Weights of a small spectrogram diffusion model: activation gelu, soap at rate 0.0022.
Rows from block 2 of a small spectrogram diffusion model, named by matrix and row number. Rows with one number belong to one neuron. Each number is 50 + 10 x the weight over its row's rms, rounded and kept within 0 to 99. All counts start at 0. After the name is the row's rms in percent of the matrix's.
Before each neuron's rows are labels from the 100 clips, of 14976 (inputs lightly noised), where the neuron reaches its highest value: "strongest on" is what is common among them; "lies over" is the class under the peak. Only what is clearly more common there than usual is listed. The data: tunes sung on syllables by a formant synthesiser.
# fc1: MLP up (model.blocks.2.mlp.fc1.weight, 1536x384), inputs 288-383
# fc2: MLP down (model.blocks.2.mlp.fc2.weight, 384x1536, transposed), outputs 288-383

strongest on: the note B; first note: B; low voice
lies over: /e/
fc1.79 098:45 45 55 60 50 47 42 58 58 54 57 46 52 57 49 33 34 39 74 40 67 57 45 49 56 45 59 58 37 56 57 31 48 56 54 58 38 54 61 34 56 60 60 68 56 61 60 36 57 52 41 39 44 39 42 52 61 38 55 65 69 43 45 55 51 65 31 65 43 30 65 44 62 58 54 28 56 54 28 35 42 36 36 56 42 41 62 39 63 51 37 44 56 71 76 55
fc2.79 114:49 53 53 43 58 41 47 61 44 67 59 62 47 28 62 66 51 34 62 64 45 62 68 42 43 52 42 52 34 48 43 46 54 62 55 52 44 56 56 49 77 61 43 77 36 54 51 51 46 41 67 37 29 29 49 44 60 43 44 37 47 41 71 43 63 46 47 55 46 62 51 54 55 48 36 41 60 43 42 45 44 49 51 56 27 50 46 50 50 49 68 28 55 55 59 42

strongest on: deep voice; consonant: /t/; consonant: /ʃ/
lies over: /t/; /ʃ/
fc1.712 095:46 56 41 50 44 57 52 39 43 57 57 30 66 30 34 59 43 47 40 27 44 43 70 58 45 47 55 45 33 41 54 41 58 41 48 38 65 50 57 62 38 52 56 58 43 63 55 45 42 58 45 47 33 37 49 57 44 59 61 41 48 49 28 43 58 60 69 52 43 41 58 42 38 55 39 56 41 62 45 56 53 47 51 62 47 47 49 44 45 46 48 57 70 42 55 55
fc2.712 091:58 53 32 71 57 49 54 49 81 36 58 64 61 36 47 66 47 54 73 52 36 43 54 52 53 58 43 47 52 27 49 46 62 46 50 63 43 48 35 54 57 50 52 60 51 46 74 50 41 53 66 65 71 38 48 45 51 61 58 53 54 30 43 54 55 69 65 63 67 69 65 51 50 48 63 45 56 48 41 73 58 38 40 53 54 38 47 43 34 60 51 53 48 54 55 46

strongest on: consonant: /t/; vowel: /ɑ/
lies over: /ɑ/
fc1.716 099:58 27 58 58 49 50 47 52 48 55 35 44 37 57 54 64 52 33 43 53 50 56 55 52 37 48 47 58 34 45 28 47 67 68 48 48 57 62 36 63 59 54 57 43 64 50 40 48 58 51 45 59 51 60 43 54 49 45 46 60 28 50 33 44 43 59 54 46 42 48 56 59 56 52 58 39 30 63 30 67 50 65 60 45 54 63 61 51 51 60 58 35 45 59 58 50
fc2.716 103:65 56 51 54 70 47 40 46 63 36 45 46 62 44 52 58 39 41 74 55 59 51 53 60 42 48 42 54 59 50 33 70 48 44 44 60 50 54 55 47 45 54 28 61 45 39 49 47 53 64 60 59 46 67 58 24 52 71 42 56 37 53 39 54 42 47 49 67 52 58 76 48 47 55 60 35 47 43 35 51 66 47 54 52 58 46 53 29 50 66 47 31 41 55 48 58

strongest on: the note F#; low voice; vowel: /æ/
lies over: /æ/
fc1.421 125:55 55 44 51 46 37 48 67 55 49 31 55 58 55 51 65 36 37 64 49 70 58 41 50 40 51 62 64 51 52 45 66 58 58 43 50 53 38 57 51 47 63 35 61 53 42 38 38 49 44 48 42 43 57 45 39 83 50 64 43 44 55 53 47 40 52 58 60 52 48 35 47 52 56 35 38 53 29 62 61 75 42 32 53 36 37 62 70 50 46 52 49 55 47 31 42
fc2.421 138:49 55 46 48 55 43 42 51 55 55 50 65 50 51 58 58 60 44 36 31 61 66 23 32 66 46 51 74 48 45 52 45 52 52 47 57 34 51 65 50 46 74 36 56 51 59 51 50 55 47 59 50 37 51 47 58 63 50 72 50 54 61 26 54 59 58 55 39 53 52 58 61 63 47 52 42 43 58 49 48 62 52 46 57 49 58 57 52 58 38 60 38 55 58 53 42

strongest on: the note F#; child-like voice; first note: F#; vowel: /æ/
lies over: /æ/
fc1.129 129:51 55 50 40 39 47 59 35 46 40 53 57 50 40 49 51 52 41 48 48 52 57 50 61 50 56 41 38 38 26 56 45 36 60 34 63 48 47 51 48 59 31 30 37 22 46 37 41 27 71 45 41 42 42 49 41 52 47 54 70 51 65 48 42 54 39 60 45 50 53 57 38 54 62 36 42 59 54 48 60 54 27 54 64 54 44 48 70 75 41 71 46 47 58 50 62
fc2.129 142:49 58 54 53 44 62 55 48 64 55 53 59 38 47 46 67 60 66 45 44 41 39 52 68 41 68 48 61 41 73 62 47 45 66 56 60 43 60 62 41 54 71 40 31 69 52 52 38 45 50 42 71 67 54 37 39 44 53 72 57 59 48 33 48 46 46 61 51 49 52 38 50 52 42 47 38 26 52 38 68 48 28 39 53 54 57 44 52 79 54 70 53 60 46 53 51

strongest on: the note F#; first note: F#; vowel: /e/
lies over: /e/
fc1.331 115:42 57 58 38 52 52 53 39 51 46 59 63 46 49 51 57 41 51 50 39 59 54 55 41 36 56 52 40 58 50 67 47 46 49 63 54 49 55 40 36 68 56 57 60 54 39 29 51 44 70 74 57 68 47 57 43 61 43 38 42 50 49 57 46 65 52 53 50 43 50 70 64 43 47 40 45 76 44 44 43 37 50 46 66 41 51 40 42 51 53 35 50 33 40 55 49
fc2.331 110:50 46 48 71 34 60 64 55 39 54 60 51 41 52 72 59 44 51 38 58 38 49 54 52 26 48 62 54 28 59 50 54 52 37 53 44 46 45 58 57 42 36 45 53 56 44 60 37 44 62 50 60 57 53 45 41 44 57 72 45 56 51 57 51 46 42 36 48 66 48 34 48 43 61 53 52 28 54 48 42 54 43 42 48 60 54 53 36 64 43 53 52 62 62 47 51

strongest on: the note F#; vowel: /u/; pink noise; first note: E
lies over: /u/
fc1.701 095:62 34 54 35 51 32 46 52 43 59 42 62 43 49 59 28 36 44 59 49 69 67 39 56 49 56 52 41 45 48 38 31 48 78 61 40 59 58 53 46 35 49 34 72 55 37 43 48 48 58 37 67 45 53 51 57 56 59 48 46 45 39 55 43 45 48 55 44 64 36 54 50 64 72 43 43 26 35 64 43 52 54 47 53 30 56 68 44 72 55 36 50 49 53 43 46
fc2.701 087:49 66 44 34 47 31 45 44 55 48 52 69 45 59 45 61 65 51 39 51 55 44 32 50 52 50 40 73 43 28 47 65 30 43 52 42 50 62 50 35 53 48 34 41 61 40 64 63 67 44 43 52 43 35 49 49 54 48 61 65 60 54 39 45 70 47 57 50 45 55 37 61 62 44 62 58 69 40 35 50 66 38 48 53 43 60 50 39 58 56 72 46 53 20 63 41

strongest on: consonant: /t/; vowel: /o/; consonant: /ʃ/
lies over: /t/; silence
fc1.436 091:55 71 43 48 67 33 43 52 68 53 66 54 58 49 52 35 46 74 44 40 45 43 47 49 64 63 43 48 54 71 42 66 53 44 46 60 48 52 69 45 46 38 64 45 65 62 46 56 40 53 49 57 51 54 49 44 49 47 39 81 45 52 43 50 50 49 45 57 59 60 44 52 45 64 54 50 42 39 35 56 61 39 33 59 53 41 34 48 48 44 42 41 56 35 49 64
fc2.436 117:39 52 38 42 60 57 41 46 62 49 59 49 36 46 52 64 53 57 44 53 43 52 63 47 35 46 46 68 59 54 57 68 31 58 42 51 55 70 47 59 55 56 52 28 36 56 32 57 61 54 44 60 54 54 33 54 52 56 40 55 43 51 52 55 62 43 44 73 56 51 54 44 52 44 47 46 57 47 60 64 27 51 59 58 40 31 38 46 36 57 57 61 49 64 59 43

strongest on: consonant: none; first note: F#
lies over: silence
fc1.746 089:44 56 52 46 61 63 61 37 55 55 74 48 50 31 67 48 64 32 40 59 43 48 47 42 65 56 21 49 56 44 47 60 61 51 48 49 36 64 53 45 73 42 49 44 64 36 50 44 46 66 39 48 46 26 57 54 39 43 38 42 40 63 72 46 48 79 38 51 66 58 53 58 48 57 59 64 38 48 55 63 49 37 47 56 44 61 52 39 46 63 42 35 51 52 32 43
fc2.746 079:61 56 44 63 60 36 30 68 53 53 59 39 52 52 52 52 48 34 61 41 51 37 53 54 37 55 52 50 49 63 41 27 43 28 48 70 54 50 38 76 45 30 56 33 60 55 37 45 44 38 36 62 70 58 45 38 48 56 59 74 56 42 53 57 32 40 51 35 41 62 73 60 45 30 41 49 65 47 55 70 38 45 45 48 52 37 57 59 58 44 57 64 43 47 52 45

strongest on: the note F#; vowel: /e/; first note: F#
lies over: /e/
fc1.360 105:48 45 61 44 43 43 39 62 50 42 44 51 44 35 48 55 67 57 60 60 57 55 54 50 49 66 40 51 60 73 48 56 40 54 49 51 68 50 48 55 59 59 54 46 50 59 47 51 43 56 50 52 65 54 41 45 49 60 52 39 39 49 68 53 37 32 58 63 48 56 56 52 42 39 39 44 50 46 47 46 52 62 55 56 58 57 23 45 32 67 38 58 47 37 56 56
fc2.360 109:47 60 43 56 51 53 63 32 50 53 44 40 59 53 72 46 50 38 43 45 45 38 37 52 63 58 58 50 42 40 51 41 56 36 49 58 43 60 63 58 53 46 57 40 41 54 61 40 58 48 63 41 62 63 60 71 66 45 68 54 53 65 51 46 53 52 35 49 43 34 54 41 44 40 56 52 63 45 57 49 33 52 50 51 67 61 78 45 37 42 47 56 46 60 54 38

strongest on: low voice
lies over: /ɑ/; /æ/
fc1.402 096:47 48 44 48 50 54 54 53 58 31 43 61 74 45 31 61 52 56 53 53 50 48 48 48 47 37 57 42 45 56 52 48 51 35 52 42 35 39 32 32 38 40 55 51 49 39 59 33 43 37 39 57 34 45 57 46 59 57 56 56 38 33 49 52 50 36 43 47 47 53 48 55 51 50 53 55 58 28 43 54 49 42 29 44 56 38 44 39 70 39 51 47 62 54 59 53
fc2.402 099:51 42 43 56 54 59 56 56 38 73 57 32 46 50 59 39 43 39 57 45 50 38 42 44 53 59 34 46 41 45 50 50 45 68 43 54 66 58 46 58 52 51 41 50 44 44 53 59 50 54 67 40 48 50 48 64 37 48 48 42 52 51 66 35 49 50 55 45 50 55 46 61 54 44 37 48 43 66 60 77 43 44 52 48 29 61 57 48 29 53 37 35 38 35 37 30

strongest on: consonant: none; consonant: /ʃ/; vowel: /æ/
lies over: silence
fc1.57 087:40 57 48 48 38 47 48 42 59 48 46 61 45 57 65 35 42 55 50 52 45 49 58 63 53 59 67 48 57 58 50 47 48 79 44 45 53 48 65 52 53 41 55 47 54 47 47 41 52 54 46 33 38 66 54 45 42 51 64 26 62 58 58 56 63 57 45 26 43 53 68 61 53 75 51 56 44 62 48 44 43 53 42 35 48 61 43 61 60 55 41 54 51 48 49 53
fc2.57 084:51 53 44 40 62 61 61 48 56 49 50 60 55 57 47 67 52 38 50 39 54 28 43 45 61 37 43 48 62 59 52 59 45 49 32 62 48 60 46 50 53 51 54 46 58 55 43 50 59 48 45 49 47 38 51 61 52 45 46 53 42 51 44 48 84 41 50 54 32 48 51 40 59 57 62 30 53 49 54 58 57 61 47 53 52 47 38 63 56 65 54 62 41 51 41 38

strongest on: the note C; high voice; thin (high-pass); vowel: /u/
lies over: /u/
fc1.202 087:59 38 54 68 43 42 53 47 28 50 62 58 58 50 51 51 57 25 52 67 46 36 33 59 62 51 41 55 59 44 36 59 48 54 49 25 59 55 44 58 62 58 54 60 35 61 52 52 68 50 30 69 45 66 42 48 46 61 59 47 35 59 46 54 52 57 25 31 64 51 38 57 55 55 62 64 66 35 67 69 71 47 54 64 45 51 35 48 52 36 38 57 47 67 38 61
fc2.202 089:40 75 55 42 51 24 56 46 46 43 40 50 58 32 46 42 59 49 62 68 47 62 52 45 36 54 53 44 53 54 57 32 60 47 51 54 50 56 51 41 68 59 45 31 60 56 41 46 54 42 36 58 52 53 46 44 82 54 37 55 70 44 57 58 35 59 37 48 38 47 41 57 35 54 50 50 44 56 45 35 42 57 41 64 57 50 55 51 44 52 49 61 45 31 57 63

strongest on: deep voice; vowel: /e/
lies over: /e/
fc1.203 096:45 46 58 44 46 34 52 62 51 61 45 40 52 52 32 70 73 57 50 55 58 49 37 31 48 30 58 64 66 56 59 55 60 49 43 53 66 50 53 62 47 54 59 49 50 52 48 61 35 47 41 53 54 51 68 50 63 43 50 59 69 56 40 66 59 67 40 31 46 50 45 53 57 62 49 47 41 42 56 42 32 44 49 58 47 66 36 46 52 52 41 56 57 48 57 37
fc2.203 092:49 41 38 46 45 62 61 26 46 43 58 71 44 42 64 64 46 44 51 47 43 67 51 68 54 53 44 37 51 60 38 37 37 53 58 45 47 55 45 46 37 42 47 61 53 45 65 36 64 54 56 36 55 44 29 47 38 46 70 43 49 53 35 42 47 43 67 48 44 33 57 46 45 38 53 35 57 57 49 62 50 67 53 38 37 45 38 76 54 43 47 59 48 54 63 36

strongest on: the note B; high voice
lies over: /ɑ/
fc1.209 154:40 73 34 64 56 69 37 52 52 35 50 44 54 55 56 41 51 43 35 56 38 40 50 62 56 40 44 69 56 26 53 52 47 52 53 34 61 61 56 52 62 47 49 12 56 62 53 50 35 33 47 44 51 46 57 56 44 41 68 55 33 40 32 40 35 51 46 53 59 64 41 49 69 51 55 61 43 33 45 36 44 46 37 51 61 33 52 54 51 29 59 62 45 53 40 60
fc2.209 188:41 45 46 44 48 57 45 51 59 61 41 47 54 35 24 62 60 48 36 44 34 67 50 43 32 66 41 48 55 63 34 45 45 34 55 60 61 44 58 54 41 47 49 57 48 52 74 50 57 55 48 48 26 36 40 46 49 40 67 44 39 53 65 43 40 40 50 50 50 60 55 48 59 57 48 54 51 50 43 44 39 47 53 59 51 65 65 59 67 46 71 39 53 47 77 70

strongest on: consonant: /t/; vowel: /o/; consonant: /d/
lies over: /t/; /d/
fc1.293 114:67 46 54 59 59 40 61 40 69 59 35 51 43 47 54 51 60 52 52 44 53 40 50 31 67 54 36 55 45 42 54 45 74 69 59 53 46 53 41 49 40 39 60 29 26 37 52 56 67 43 40 36 62 52 49 46 63 50 46 52 56 53 52 48 46 43 44 41 63 43 50 51 44 49 42 34 41 50 40 54 37 40 52 38 72 49 41 67 10 49 59 48 58 41 54 49
fc2.293 115:58 56 42 43 51 50 43 53 63 71 34 51 47 49 63 35 44 37 34 53 35 57 70 71 42 50 50 37 57 63 45 54 58 63 35 53 61 51 67 56 47 49 47 58 45 57 43 64 48 51 64 62 44 50 45 24 55 58 53 59 46 51 54 63 49 54 54 37 60 56 43 63 65 66 48 56 47 40 52 56 58 48 39 61 55 50 54 56 45 65 46 39 44 53 51 50

strongest on: low voice; vowel: /i/; vowel: /e/
lies over: /i/; /e/
fc1.475 100:35 66 37 46 51 47 48 61 53 67 40 45 38 66 48 44 45 70 48 41 57 53 67 67 44 53 46 40 59 50 36 31 44 63 42 69 41 57 46 62 47 42 55 48 45 50 35 46 48 70 43 59 49 31 60 28 49 57 47 53 60 34 43 66 65 38 77 54 60 63 55 43 32 53 56 28 48 49 43 65 63 43 52 58 48 62 46 57 62 59 48 42 57 43 35 60
fc2.475 109:49 44 61 44 32 46 44 57 47 48 46 47 29 74 62 33 51 58 52 53 58 29 63 31 50 46 61 81 54 53 48 57 74 38 53 51 47 42 52 60 46 60 46 48 46 47 48 41 59 60 40 46 51 44 62 46 41 31 73 62 56 39 63 40 41 39 55 54 35 56 48 57 65 44 50 41 62 65 48 54 45 68 53 34 32 60 45 68 55 53 37 55 42 54 62 42

strongest on: the note B; deep voice; the note A#; first note: B
lies over: /æ/
fc1.707 113:59 34 52 35 46 53 45 57 45 43 61 33 58 54 52 50 37 43 40 44 61 50 41 38 66 45 50 69 33 60 45 42 77 52 55 52 37 48 53 44 54 51 52 46 56 51 54 47 41 62 42 54 37 45 34 47 64 53 45 55 69 33 38 40 59 63 47 54 51 48 46 40 43 64 43 59 50 47 53 57 37 42 43 52 45 55 51 53 62 45 43 41 49 61 71 63
fc2.707 120:45 51 49 52 47 57 46 61 41 51 57 42 47 47 51 56 49 53 50 59 38 35 49 41 50 50 46 52 90 56 51 37 48 51 45 66 47 73 21 43 50 41 46 52 49 61 61 47 45 65 53 52 51 58 50 57 63 37 50 51 37 63 51 44 45 65 46 66 31 52 56 47 59 61 39 65 61 50 46 40 43 68 54 43 63 55 59 48 48 47 67 32 49 51 46 35

strongest on: vowel: /ɑ/
lies over: /ɑ/; /æ/
fc1.689 094:45 60 51 52 60 47 41 46 44 39 41 44 67 45 49 51 53 47 48 38 48 56 46 50 32 53 67 51 51 52 49 57 38 41 42 44 57 50 59 42 59 50 59 38 41 57 42 73 55 44 54 51 43 52 23 47 37 48 51 49 38 48 53 47 44 34 61 44 40 57 44 34 44 56 56 44 38 44 40 53 52 36 67 35 45 52 42 49 58 58 46 65 43 42 39 47
fc2.689 102:41 45 48 47 47 55 51 59 50 56 42 61 57 47 59 45 51 45 54 62 42 46 57 41 48 51 33 52 49 50 54 46 42 44 52 55 36 44 45 57 53 56 50 64 56 54 54 45 58 54 65 48 67 39 54 68 62 20 32 45 57 73 52 66 60 64 35 42 60 45 55 56 50 25 62 50 46 65 60 42 54 57 41 46 41 47 38 47 60 44 54 57 53 48 52 55

strongest on: the note F#; first note: F#; high voice
lies over: /o/
fc1.16 091:49 41 65 56 39 42 68 45 45 41 64 38 57 46 49 51 49 58 45 41 66 50 47 55 47 63 36 44 45 46 31 60 37 47 45 48 75 44 53 70 50 61 42 32 48 58 70 38 46 49 43 39 46 52 57 49 58 68 35 46 65 79 54 56 50 37 45 47 61 38 35 43 56 47 50 57 34 47 52 39 47 58 57 56 72 39 57 57 39 51 44 52 59 48 60 43
fc2.16 095:47 38 48 47 51 58 30 65 55 50 46 53 64 51 46 63 54 42 28 43 42 35 46 43 55 50 46 58 52 54 46 50 43 56 58 39 42 58 51 57 49 59 44 51 61 42 24 48 65 63 59 46 47 66 47 53 42 57 35 57 63 56 43 54 43 39 58 32 53 41 52 50 60 63 52 54 59 66 56 68 58 55 59 31 63 43 47 65 69 41 38 49 65 37 65 60

strongest on: consonant: /t/; vowel: /o/; vowel: /u/
lies over: /t/
fc1.635 101:60 42 38 57 29 38 57 28 36 59 47 46 49 39 29 54 52 38 55 46 56 45 49 62 62 45 60 48 47 47 58 47 42 43 37 63 38 55 40 48 66 64 54 63 62 61 48 35 50 56 49 51 47 48 45 49 52 46 67 59 55 57 45 43 51 53 45 45 55 51 56 72 66 65 42 33 56 51 38 56 45 68 50 56 39 58 43 67 63 39 44 43 48 54 39 69
fc2.635 115:41 45 48 36 46 62 49 42 43 68 53 51 51 56 46 60 43 23 56 40 46 49 56 64 46 60 46 54 33 50 51 53 42 33 41 53 51 54 53 49 62 51 67 50 62 46 63 44 59 48 54 51 45 46 60 39 50 43 35 49 26 51 46 51 65 52 46 33 39 61 43 61 45 39 48 62 51 56 46 50 41 53 38 45 54 52 59 57 69 46 54 37 27 55 58 59

strongest on: deep voice; vowel: /o/; mains hum; clipping
lies over: /o/
fc1.58 078:43 52 42 41 48 48 63 52 39 46 71 40 63 33 46 31 64 59 38 63 47 61 44 62 47 40 39 56 49 42 56 47 38 52 47 49 44 54 50 42 67 42 70 50 32 47 55 65 42 52 40 46 58 28 48 46 47 51 57 50 68 52 38 40 62 53 57 57 44 41 54 72 70 41 61 44 45 67 56 60 30 51 43 35 33 62 43 56 28 36 36 37 64 43 47 48
fc2.58 071:72 44 56 57 42 52 41 57 58 50 25 54 42 55 44 57 40 46 62 53 53 23 46 42 59 46 49 50 54 54 63 52 26 51 80 40 51 57 47 38 39 61 44 59 52 45 40 44 43 32 51 50 43 72 60 45 35 51 60 52 46 43 68 44 53 62 67 45 37 54 38 50 46 59 39 43 61 43 56 58 71 44 39 61 60 39 49 59 58 61 54 60 42 50 59 46

strongest on: deep voice; vowel: /æ/; vowel: /ɑ/; consonant: /n/
lies over: /æ/; /ɑ/
fc1.356 108:61 53 51 48 48 46 42 43 74 76 47 38 65 34 67 43 50 44 34 54 55 50 54 54 55 48 69 50 72 51 64 67 50 50 49 54 60 57 43 49 32 65 44 67 61 55 48 62 46 50 39 27 43 42 52 64 74 49 53 49 49 42 35 57 29 53 45 49 68 47 57 32 56 62 59 43 38 61 44 48 41 42 53 43 46 58 54 58 49 39 59 47 45 61 62 46
fc2.356 093:40 39 44 56 47 42 47 62 34 51 67 45 46 53 45 52 36 57 71 48 28 39 57 43 51 46 44 50 46 54 31 47 51 73 55 50 51 52 40 48 60 38 67 30 65 50 62 36 44 62 60 47 65 69 51 44 32 33 41 54 41 61 62 66 65 43 39 56 40 43 53 57 42 46 56 56 33 48 47 60 36 63 48 45 51 35 56 53 56 67 59 44 45 57 56 37

strongest on: the note F#; first note: F#; vowel: /ɑ/
lies over: /ɑ/
fc1.318 082:58 61 53 30 49 61 35 52 56 53 64 36 52 52 51 46 60 46 31 47 55 52 60 55 39 56 39 43 58 49 52 42 33 67 37 43 44 39 47 50 58 40 65 39 40 44 53 55 38 51 62 62 59 68 56 65 53 39 42 57 39 53 38 40 52 47 50 39 62 46 45 48 35 52 45 61 30 50 72 43 51 65 53 43 58 39 54 34 48 49 46 50 43 57 38 63
fc2.318 072:48 43 52 48 40 60 50 43 28 57 44 42 52 53 26 66 26 67 39 51 56 42 28 36 39 28 28 53 42 53 41 49 34 64 70 53 61 56 65 34 56 56 33 46 72 52 54 41 44 41 54 44 63 58 31 62 55 54 59 47 31 52 43 47 61 47 59 33 41 55 40 52 52 70 59 40 41 43 51 68 61 57 55 44 52 43 53 56 54 59 48 70 46 58 46 62

strongest on: the note B; vowel: /ɑ/; first note: B
lies over: /ɑ/
fc1.177 103:41 45 58 58 66 59 52 50 54 39 50 58 45 52 51 36 47 29 44 57 30 51 37 61 66 44 46 75 40 59 40 55 54 69 51 50 49 45 50 56 51 54 45 45 47 55 37 50 62 60 41 65 57 44 50 46 57 58 52 59 41 41 57 60 40 54 54 43 49 40 64 63 63 40 66 47 55 37 71 59 52 54 31 40 63 62 60 49 45 58 48 41 40 36 19 39
fc2.177 107:49 43 46 58 41 34 54 53 42 53 47 42 58 47 57 61 61 62 53 37 66 54 56 44 36 54 62 34 63 52 57 26 50 46 44 44 41 42 43 50 42 46 36 41 51 46 53 46 65 46 60 33 59 65 46 51 48 44 46 61 43 52 62 38 45 47 51 56 44 57 38 42 43 47 42 58 42 39 24 61 43 60 55 68 36 44 48 51 67 64 57 70 55 67 70 57

strongest on: low voice; consonant: /t/; consonant: /ʃ/
lies over: /t/; /ʃ/
fc1.217 095:42 57 57 48 55 30 46 53 61 55 42 26 50 45 53 60 46 50 47 71 60 44 55 56 48 25 58 57 39 33 42 47 59 48 49 38 58 44 73 29 33 47 55 60 47 50 39 51 57 59 41 57 54 74 23 42 63 55 28 51 62 27 48 63 51 37 36 50 54 43 59 34 48 52 57 58 61 67 47 56 27 46 52 44 41 52 53 56 76 59 44 51 59 46 65 65
fc2.217 112:41 45 29 52 64 51 39 39 46 50 68 76 59 32 46 58 49 63 61 30 40 53 31 49 52 53 66 28 47 34 68 51 43 50 55 41 52 56 44 74 46 37 38 56 44 44 39 61 61 37 46 61 70 39 62 61 41 56 60 52 44 49 38 56 45 60 45 40 40 52 50 55 75 57 50 61 49 46 61 44 48 55 53 50 30 56 53 58 57 48 49 50 52 60 43 63

strongest on: the note C; first note: C; low voice; vowel: /æ/
lies over: /æ/
fc1.349 152:52 51 58 44 46 56 48 52 52 40 50 50 55 47 40 41 54 55 64 41 43 52 69 30 26 57 65 25 50 37 52 35 43 68 56 59 30 53 50 33 60 57 50 61 33 37 47 50 62 55 46 49 53 39 48 52 63 71 34 51 56 45 49 58 69 44 40 52 37 27 64 40 56 60 51 25 49 59 53 51 58 50 62 64 37 37 50 31 59 47 43 63 37 47 45 44
fc2.349 179:44 42 50 53 44 62 48 42 54 54 37 63 39 57 77 46 71 54 50 55 32 28 56 39 44 60 37 46 43 56 50 36 68 40 57 62 41 40 43 58 48 59 64 40 68 43 55 56 53 59 38 55 55 54 65 52 52 64 63 44 37 54 36 67 41 59 39 49 61 42 53 46 43 39 68 41 29 63 68 52 38 77 47 64 50 46 45 36 67 60 51 43 39 55 30 46

strongest on: low voice; vowel: /i/
lies over: /i/; /e/
fc1.420 093:40 55 54 50 31 57 51 41 57 45 46 48 35 63 60 61 47 50 39 53 23 41 47 64 40 39 47 41 40 57 44 25 65 65 49 57 44 47 30 51 58 49 46 40 45 48 55 48 54 64 54 41 54 57 62 42 69 67 51 67 72 31 58 50 57 47 54 54 54 53 66 39 54 43 41 35 48 50 52 49 45 54 31 38 36 59 43 58 54 43 53 29 44 52 51 53
fc2.420 090:45 51 52 41 63 48 52 53 36 63 33 47 36 57 51 46 60 42 59 62 58 57 41 41 53 52 51 60 62 62 58 66 55 43 32 41 53 55 64 40 50 77 52 57 50 55 31 42 40 47 52 60 48 49 39 39 45 42 56 56 48 46 59 64 51 53 62 60 44 36 28 62 34 57 41 51 45 49 41 41 42 54 46 57 52 28 53 36 31 55 64 61 64 49 32 61

strongest on: the note C; first note: C; child-like voice; vowel: /e/
lies over: /e/; /o/
fc1.266 091:55 33 65 53 36 48 37 29 34 53 60 56 41 56 52 48 50 46 54 58 57 41 48 51 41 42 35 48 50 58 57 40 42 48 38 52 56 29 46 47 53 52 54 40 66 67 41 45 47 51 37 50 67 49 53 40 48 55 45 45 51 43 41 53 42 42 29 59 60 44 59 54 52 61 52 47 53 50 63 36 54 61 45 60 34 57 32 34 47 59 47 45 59 75 26 60
fc2.266 095:60 46 64 44 37 51 51 51 46 55 54 50 37 38 45 44 56 23 53 59 41 51 47 63 49 43 51 44 27 77 73 38 44 36 43 40 47 46 51 44 37 51 56 37 55 52 63 58 57 59 45 64 51 55 52 43 30 37 49 71 58 39 36 56 53 47 43 48 51 48 60 47 54 54 58 52 49 43 57 36 62 64 42 60 50 65 41 34 50 60 65 33 67 56 34 67

strongest on: vowel: /ɑ/; child-like voice
lies over: /ɑ/
fc1.118 107:39 41 46 65 40 48 30 47 42 69 46 45 33 44 54 39 50 60 60 48 45 52 65 58 47 61 40 40 78 42 53 43 52 69 54 57 64 49 46 40 58 32 71 55 58 49 35 38 48 47 39 62 62 39 62 48 58 51 61 51 33 26 36 59 49 36 52 44 47 43 47 48 65 45 45 44 41 58 64 45 55 58 47 60 37 68 43 51 54 57 55 61 47 55 50 69
fc2.118 133:36 46 42 60 52 49 49 58 65 58 51 68 49 42 38 39 52 42 49 51 58 53 49 59 51 48 36 37 38 25 53 75 45 51 44 49 52 52 55 64 61 58 58 54 48 53 42 47 43 67 58 26 44 46 46 62 37 47 51 71 49 39 50 38 47 36 67 57 35 66 51 50 53 36 50 34 48 43 60 41 41 43 47 59 39 39 52 56 54 48 47 54 54 44 44 39